config = dict(
    model="model that answers yes/no questions on an image's attributes",
    dataset='rendered landscapes of hills, water and sky',
    train_examples=72500,
    image_size=64,
    crop_scale_min=1,
    horizontal_flip=True,
    questions_per_image=4,
    encoder_arch='convnext',
    encoder_isotropic=True,
    encoder_norm='layernorm',
    encoder_activation='quick_gelu',
    encoder_mlp_ratio=2,
    encoder_layer_scale_init=0.1,
    encoder_inner_norm=False,
    encoder_drop_path=0.05,
    encoder_patch_size=[8, 8],
    encoder_conv_stem=False,
    encoder_layers=8,
    encoder_width=192,
    encoder_kernel_size=7,
    fusion='cross_attention',
    fusion_encoder_width=256,
    fusion_encoder_layers=7,
    fusion_encoder_norm='layernorm',
    fusion_encoder_norm_position='pre',
    fusion_encoder_activation='squared_relu',
    fusion_encoder_mlp_ratio=3,
    fusion_encoder_head_dim=64,
    fusion_encoder_fused_qkv=False,
    fusion_encoder_bias='all',
    fusion_encoder_qk_norm=False,
    fusion_encoder_parallel_block=False,
    fusion_encoder_dropout=0.05,
    fusion_encoder_inner_norm=False,
    fusion_encoder_positions='learned',
    fusion_encoder_cross_attention_every=1,
    init='lecun_normal',
    residual_init='none',
    optimizer='cautious_adamw',
    lr=0.001,
    beta1=0.9,
    beta2=0.98,
    eps=1e-06,
    grad_clip=1.0,
    steps=17800,
    batch_size=128,
    epochs=31.4,
    lr_schedule='cosine',
    final_lr_fraction=0.1,
    warmup_steps=1780,
    weight_decay=0.1,
)
Rows from block 2 of the image encoder of a small model that answers yes/no questions on an image's attributes, named by matrix and row number. Rows with one number belong to one neuron. Each number is 50 + 15 x the weight over its row's rms, rounded and kept within 0 to 99. All counts start at 0.
After each neuron's rows are labels from the 100 images, of 14976, where the neuron reaches its highest value: "top examples" is what is common among them. Only what is clearly more common there than usual is listed. The data: rendered landscapes of hills, water and sky. In brackets: how many of the 100, against the usual share in percent.
# fc1: MLP up (encoder.blocks.2.mlp.fc1.weight, 384x192), inputs 0-95
# fc2: MLP down (encoder.blocks.2.mlp.fc2.weight, 192x384, transposed), outputs 0-95

fc1.119:24 33 63 82 47 64 35 47 69 45 53 43 66 67 54 27 65 77 60 60 78 54 78 63 26 66 12 16 47 36 60 59 61 38 37 35 46 49 74 54 46 44 32 90 43 64 59 61 51 58 42 48 45 39 43 62 51 45 58 70 36 32 63 49 67 51 34 52 48 54 37 26 52 26 72 53 39 46 16 46 45 37 45 41 45 48 68 41 81 66 32 76 46 56 49 45
fc2.119:34 64 41 53 74 26 40 57 64 48 56 54 77 45 45 43 63 20 31 41 63 37 59 57 42 60 46 32 34 50 71 46 59 68 51 10 25 63 39 45 47 61 52 34 62 27 38 44 70 22 45 38 40 21 63 46 42 07 51 63 41 40 77 61 33 49 47 52 89 40 44 47 43 59 37 45 54 60 42 43 59 60 49 60 65 21 49 28 49 43 42 64 70 40 67 84
top examples: sunset (96 vs 25.3); sun or moon in view (90 vs 8.6)

fc1.237:38 66 15 55 60 51 51 70 65 66 33 47 50 59 47 13 49 44 29 63 51 33 47 70 55 76 40 36 43 48 36 54 45 25 62 65 53 37 36 76 48 67 51 47 45 26 42 60 54 80 66 80 44 55 63 49 58 69 64 23 57 22 46 52 30 95 46 33 61 33 40 63 55 45 51 59 50 36 56 38 56 45 69 48 50 53 53 73 55 25 39 33 64 60 55 51
fc2.237:36 52 67 54 38 85 37 37 53 53 35 51 60 33 52 60 37 35 48 55 58 45 21 58 45 35 58 56 26 62 42 41 48 45 54 63 61 76 34 41 52 35 42 53 49 55 54 32 50 59 35 59 58 75 57 53 61 43 38 65 62 49 47 31 23 40 54 88 19 30 56 62 62 24 62 49 60 52 54 50 54 45 77 41 38 56 53 62 41 57 48 30 50 48 57 65
top examples: sunset (96 vs 25.3)

fc1.334:49 38 33 50 43 57 52 73 54 45 72 49 16 53 42 34 44 36 44 64 38 24 46 65 38 46 56 45 58 21 41 56 65 56 67 49 52 77 25 80 39 28 44 43 31 43 47 38 64 20 55 41 46 55 69 50 55 61 43 60 78 34 46 77 48 61 23 11 34 66 21 38 50 42 30 47 42 76 22 41 44 19 63 45 54 55 29 69 39 50 43 61 37 57 65 48
fc2.334:39 53 81 11 39 68 39 36 63 49 49 67 45 68 41 29 54 32 71 47 60 30 32 58 55 52 46 54 17 57 32 53 71 65 51 61 56 79 23 33 54 58 71 55 42 80 31 39 65 94 40 67 37 59 48 21 70 73 38 56 69 53 53 59 25 62 31 47 51 44 37 31 49 42 61 43 41 36 58 52 27 60 63 47 55 60 57 51 55 53 37 49 96 70 54 50
top examples: sunset (79 vs 25.3); sun or moon in view (39 vs 8.6)

fc1.69:46 55 71 45 46 41 47 56 27 66 50 66 43 33 23 66 60 47 60 52 36 88 63 46 47 57 48 36 47 81 65 43 54 31 30 49 50 37 65 21 47 55 57 49 99 49 62 54 53 27 63 44 44 44 64 40 34 33 48 36 36 57 44 36 55 35 32 38 63 29 53 65 71 59 53 66 50 34 47 28 50 50 30 41 26 54 83 37 62 71 58 29 33 54 50 52
fc2.69:56 58 62 53 44 34 35 63 51 56 47 51 53 69 58 34 86 58 63 45 41 66 37 54 62 51 75 22 36 37 68 67 81 47 44 41 39 42 54 39 56 58 52 44 69 55 53 33 77 60 44 42 33 28 28 39 43 56 54 29 51 55 56 43 64 59 34 53 39 36 78 28 57 42 46 70 29 32 20 59 45 76 38 16 43 46 32 48 73 43 37 47 45 62 62 51
top examples: noon (82 vs 25.3); desert dunes (49 vs 14.5); red mesas (37 vs 14.5)

fc1.57:20 67 61 70 60 50 50 47 42 52 63 60 41 80 38 52 70 61 25 47 56 41 79 55 63 29 99 38 31 78 55 43 52 50 51 39 72 74 50 33 54 71 69 85 48 46 77 53 44 40 42 54 45 55 58 64 51 41 47 37 47 48 66 46 37 75 50 44 43 71 47 42 47 94 45 72 61 96 62 46 62 45 37 57 60 26 63 31 45 29 47 45 60 28 41 51
fc2.57:35 71 30 48 97 48 43 53 49 51 61 24 44 06 53 53 56 72 22 51 50 67 68 52 51 39 49 59 43 77 58 29 59 59 62 27 41 60 67 64 64 57 45 60 46 42 33 58 15 52 60 34 62 63 71 47 41 26 36 62 75 35 63 36 66 72 56 58 30 70 47 49 24 20 48 50 74 84 58 59 39 28 54 50 58 45 64 40 47 41 79 34 56 63 44 36
top examples: sun or moon in view (91 vs 8.6); night (81 vs 24.8)

fc1.162:47 57 77 38 32 24 68 62 50 42 35 67 45 69 47 38 42 40 58 41 60 81 51 47 45 47 42 38 39 48 53 47 37 21 21 66 35 25 66 44 55 48 32 45 62 27 64 46 53 12 26 64 65 45 51 39 48 28 42 28 49 50 46 22 38 40 40 69 56 18 65 65 63 78 65 48 52 24 41 50 40 49 55 66 24 50 49 57 56 36 78 46 59 48 39 63
fc2.162:56 50 62 53 35 52 32 49 44 49 49 64 50 56 48 49 56 55 74 43 48 70 28 29 53 37 60 34 64 51 63 38 58 32 68 43 34 57 58 40 36 57 72 51 67 44 58 38 79 64 44 47 44 41 29 18 56 44 72 14 40 59 48 34 55 39 25 33 23 26 62 20 44 35 43 38 26 31 29 54 37 64 44 21 35 38 67 52 52 41 55 31 32 48 64 42
top examples: noon (75 vs 25.3)

fc1.354:59 53 76 45 31 34 47 53 54 64 50 52 62 67 39 51 41 45 56 50 47 68 40 60 38 59 55 38 49 53 38 40 57 53 33 66 40 31 59 35 47 57 41 39 80 29 57 63 65 03 33 56 56 43 74 20 48 38 38 43 53 53 35 22 41 59 25 57 56 09 57 67 57 66 52 44 62 40 35 29 45 40 34 52 21 46 44 30 68 43 79 54 69 58 44 58
fc2.354:59 46 60 61 35 56 31 61 45 70 51 60 56 59 61 41 76 47 72 46 42 67 27 43 55 47 65 27 63 45 61 60 55 27 48 53 39 57 57 50 32 52 64 47 64 73 51 48 83 53 49 39 43 44 32 31 57 41 71 25 39 44 45 44 46 51 23 42 27 18 69 23 47 32 35 58 28 25 37 60 35 69 24 28 32 42 59 59 60 46 32 49 34 58 64 54
top examples: noon (97 vs 25.3); terraced slopes (67 vs 14.2)

fc1.110:57 39 22 55 42 62 46 61 50 45 49 55 54 57 60 32 42 45 37 48 50 38 42 74 47 42 33 50 62 07 56 63 37 45 70 62 41 43 45 99 44 35 29 32 49 52 58 52 50 52 81 49 59 70 44 57 54 63 56 34 61 60 40 28 38 47 25 62 57 47 41 40 48 46 46 47 75 35 11 37 41 69 51 73 33 52 41 78 23 37 73 60 44 55 41 42
fc2.110:46 61 74 60 47 65 48 57 45 57 53 58 43 70 48 57 39 41 60 61 47 45 37 24 48 64 73 57 33 46 28 55 56 52 53 72 53 77 39 51 51 39 76 52 53 49 72 62 62 76 51 44 52 73 35 35 55 75 51 36 29 66 39 44 44 47 30 50 36 27 57 47 53 48 49 45 70 44 36 66 09 71 51 55 30 79 56 51 35 47 56 39 62 57 64 52
top examples: noon (77 vs 25.3)

fc1.323:39 57 66 49 60 24 47 58 42 68 52 55 34 63 46 87 58 54 48 41 35 36 42 40 51 56 41 55 59 13 46 40 32 50 49 48 30 75 44 68 49 66 32 60 45 62 66 29 58 45 30 50 38 53 42 75 59 65 49 56 83 50 46 27 37 00 55 27 58 83 30 23 79 67 40 47 36 30 39 48 39 51 54 27 33 46 34 49 66 63 64 46 25 45 68 70
fc2.323:76 31 54 40 54 60 55 42 36 82 40 36 84 58 31 84 45 53 46 54 36 23 44 54 58 32 22 37 49 37 37 13 55 50 35 36 49 68 28 32 49 30 44 55 56 11 56 20 64 53 65 60 34 30 53 73 65 64 54 62 46 30 27 23 47 30 35 55 40 51 61 61 51 22 79 41 64 52 23 54 52 16 54 28 41 63 57 15 22 55 38 36 45 68 44 50
top examples: sun or moon in view (83 vs 8.6); night (78 vs 24.8)

fc1.48:74 49 44 64 19 41 52 62 56 80 58 82 34 33 02 51 45 68 35 34 72 40 20 52 39 57 64 68 61 56 48 40 36 66 40 99 65 50 34 38 43 58 56 45 40 56 60 55 52 61 77 30 44 42 48 62 42 69 42 41 51 67 55 59 60 38 44 63 66 51 30 27 49 42 26 53 27 47 39 33 42 45 40 55 42 23 41 43 55 36 94 52 49 44 40 50
fc2.48:79 13 53 59 16 55 59 73 43 89 55 31 50 64 45 65 43 60 65 50 56 64 22 30 44 56 34 53 63 46 57 65 44 33 37 68 68 55 70 40 42 21 57 63 42 55 36 79 71 31 48 60 64 53 16 50 43 42 59 38 43 31 58 64 54 17 52 30 42 34 40 34 41 46 69 60 49 33 58 58 34 55 44 66 29 51 41 73 63 73 49 60 55 73 51 57
top examples: noon (70 vs 25.3); green hills (36 vs 14.3); terraced slopes (32 vs 14.2)

fc1.255:36 73 44 71 42 49 42 49 60 79 55 51 44 34 42 66 70 71 80 42 59 49 62 59 40 77 31 22 59 45 51 55 50 69 72 42 56 52 41 54 45 46 26 60 42 50 69 62 73 56 47 76 59 67 67 48 37 26 45 62 69 34 53 46 67 62 34 66 53 67 34 39 33 18 51 72 32 30 11 38 22 42 40 21 70 32 72 40 73 56 43 53 69 56 71 55
fc2.255:60 75 59 36 49 47 63 42 58 27 31 71 42 52 48 40 68 37 43 20 52 37 68 49 49 32 43 51 57 30 56 71 35 54 56 24 42 46 38 41 51 63 30 39 55 30 63 41 38 45 66 54 37 34 52 65 28 10 64 58 62 44 60 32 37 59 62 67 53 61 49 46 34 55 19 69 34 55 67 33 53 78 41 41 52 31 38 33 43 49 35 39 59 16 48 42
top examples: sunset (89 vs 25.3); sun or moon in view (53 vs 8.6); snowy peaks (44 vs 14.1)

fc1.329:55 61 55 57 44 60 43 80 53 68 43 52 39 44 30 45 58 68 52 29 48 40 45 46 56 49 97 33 45 92 47 45 76 58 49 77 33 40 61 32 34 66 37 34 80 27 45 72 52 71 40 47 51 60 86 48 69 30 35 65 57 54 55 61 45 53 20 60 47 28 48 54 56 55 40 44 43 56 49 53 40 52 38 38 59 31 48 48 51 44 34 39 59 52 59 50
fc2.329:56 66 35 85 61 44 53 62 36 48 66 30 68 43 64 54 63 63 50 71 30 54 42 56 39 48 57 73 59 64 51 67 28 50 66 45 33 67 64 26 42 46 41 62 70 43 61 50 80 46 65 28 53 56 60 84 60 75 39 41 52 77 74 44 54 34 47 88 49 60 51 94 39 49 55 60 58 61 61 30 55 59 51 52 40 22 44 72 35 43 42 46 15 39 53 15
top examples: sunset (72 vs 25.3); snowy peaks (43 vs 14.1)

fc1.130:46 57 37 50 54 60 53 90 39 35 61 55 60 54 56 31 44 00 58 59 66 42 60 82 41 61 88 27 54 36 33 67 68 40 67 58 42 70 18 51 56 32 40 51 18 35 47 41 75 32 55 48 35 58 78 52 64 50 51 47 46 41 58 64 54 84 37 24 55 50 44 42 53 43 44 45 58 68 33 65 40 24 38 47 46 57 72 52 43 53 50 52 34 63 61 47
fc2.130:41 50 63 28 46 74 42 33 72 39 60 70 44 82 45 53 63 48 76 32 47 33 31 63 26 54 42 46 33 47 51 65 60 40 52 44 53 67 47 63 69 63 70 54 41 84 30 49 55 77 33 68 33 49 45 18 62 69 52 55 67 39 66 51 11 60 17 38 65 38 41 36 50 57 49 63 38 37 59 38 58 61 37 44 54 53 43 65 55 39 21 56 76 57 29 43
top examples: sunset (92 vs 25.3); sun or moon in view (45 vs 8.6)

fc1.380:51 63 50 57 33 53 61 58 46 51 44 53 51 94 32 63 58 70 44 29 33 45 76 41 44 17 74 58 33 34 45 32 12 58 55 70 64 44 49 59 25 70 58 57 77 53 65 48 21 67 54 58 55 60 49 85 50 42 60 21 50 61 27 39 41 39 56 44 32 66 31 42 57 57 41 79 64 48 59 40 78 52 39 32 41 38 67 51 50 47 62 67 58 53 50 67
fc2.380:45 48 33 42 62 48 58 51 56 55 72 48 50 33 47 33 52 24 41 55 51 66 64 92 59 23 48 84 34 21 74 53 43 60 53 42 51 90 39 62 58 52 49 46 64 27 45 53 34 43 59 66 49 71 46 66 33 17 29 62 74 42 51 31 87 56 52 44 42 66 49 67 58 50 61 41 39 40 68 69 62 82 60 34 16 39 45 16 27 33 73 56 42 56 67 60
top examples: sun or moon in view (100 vs 8.6); night (97 vs 24.8)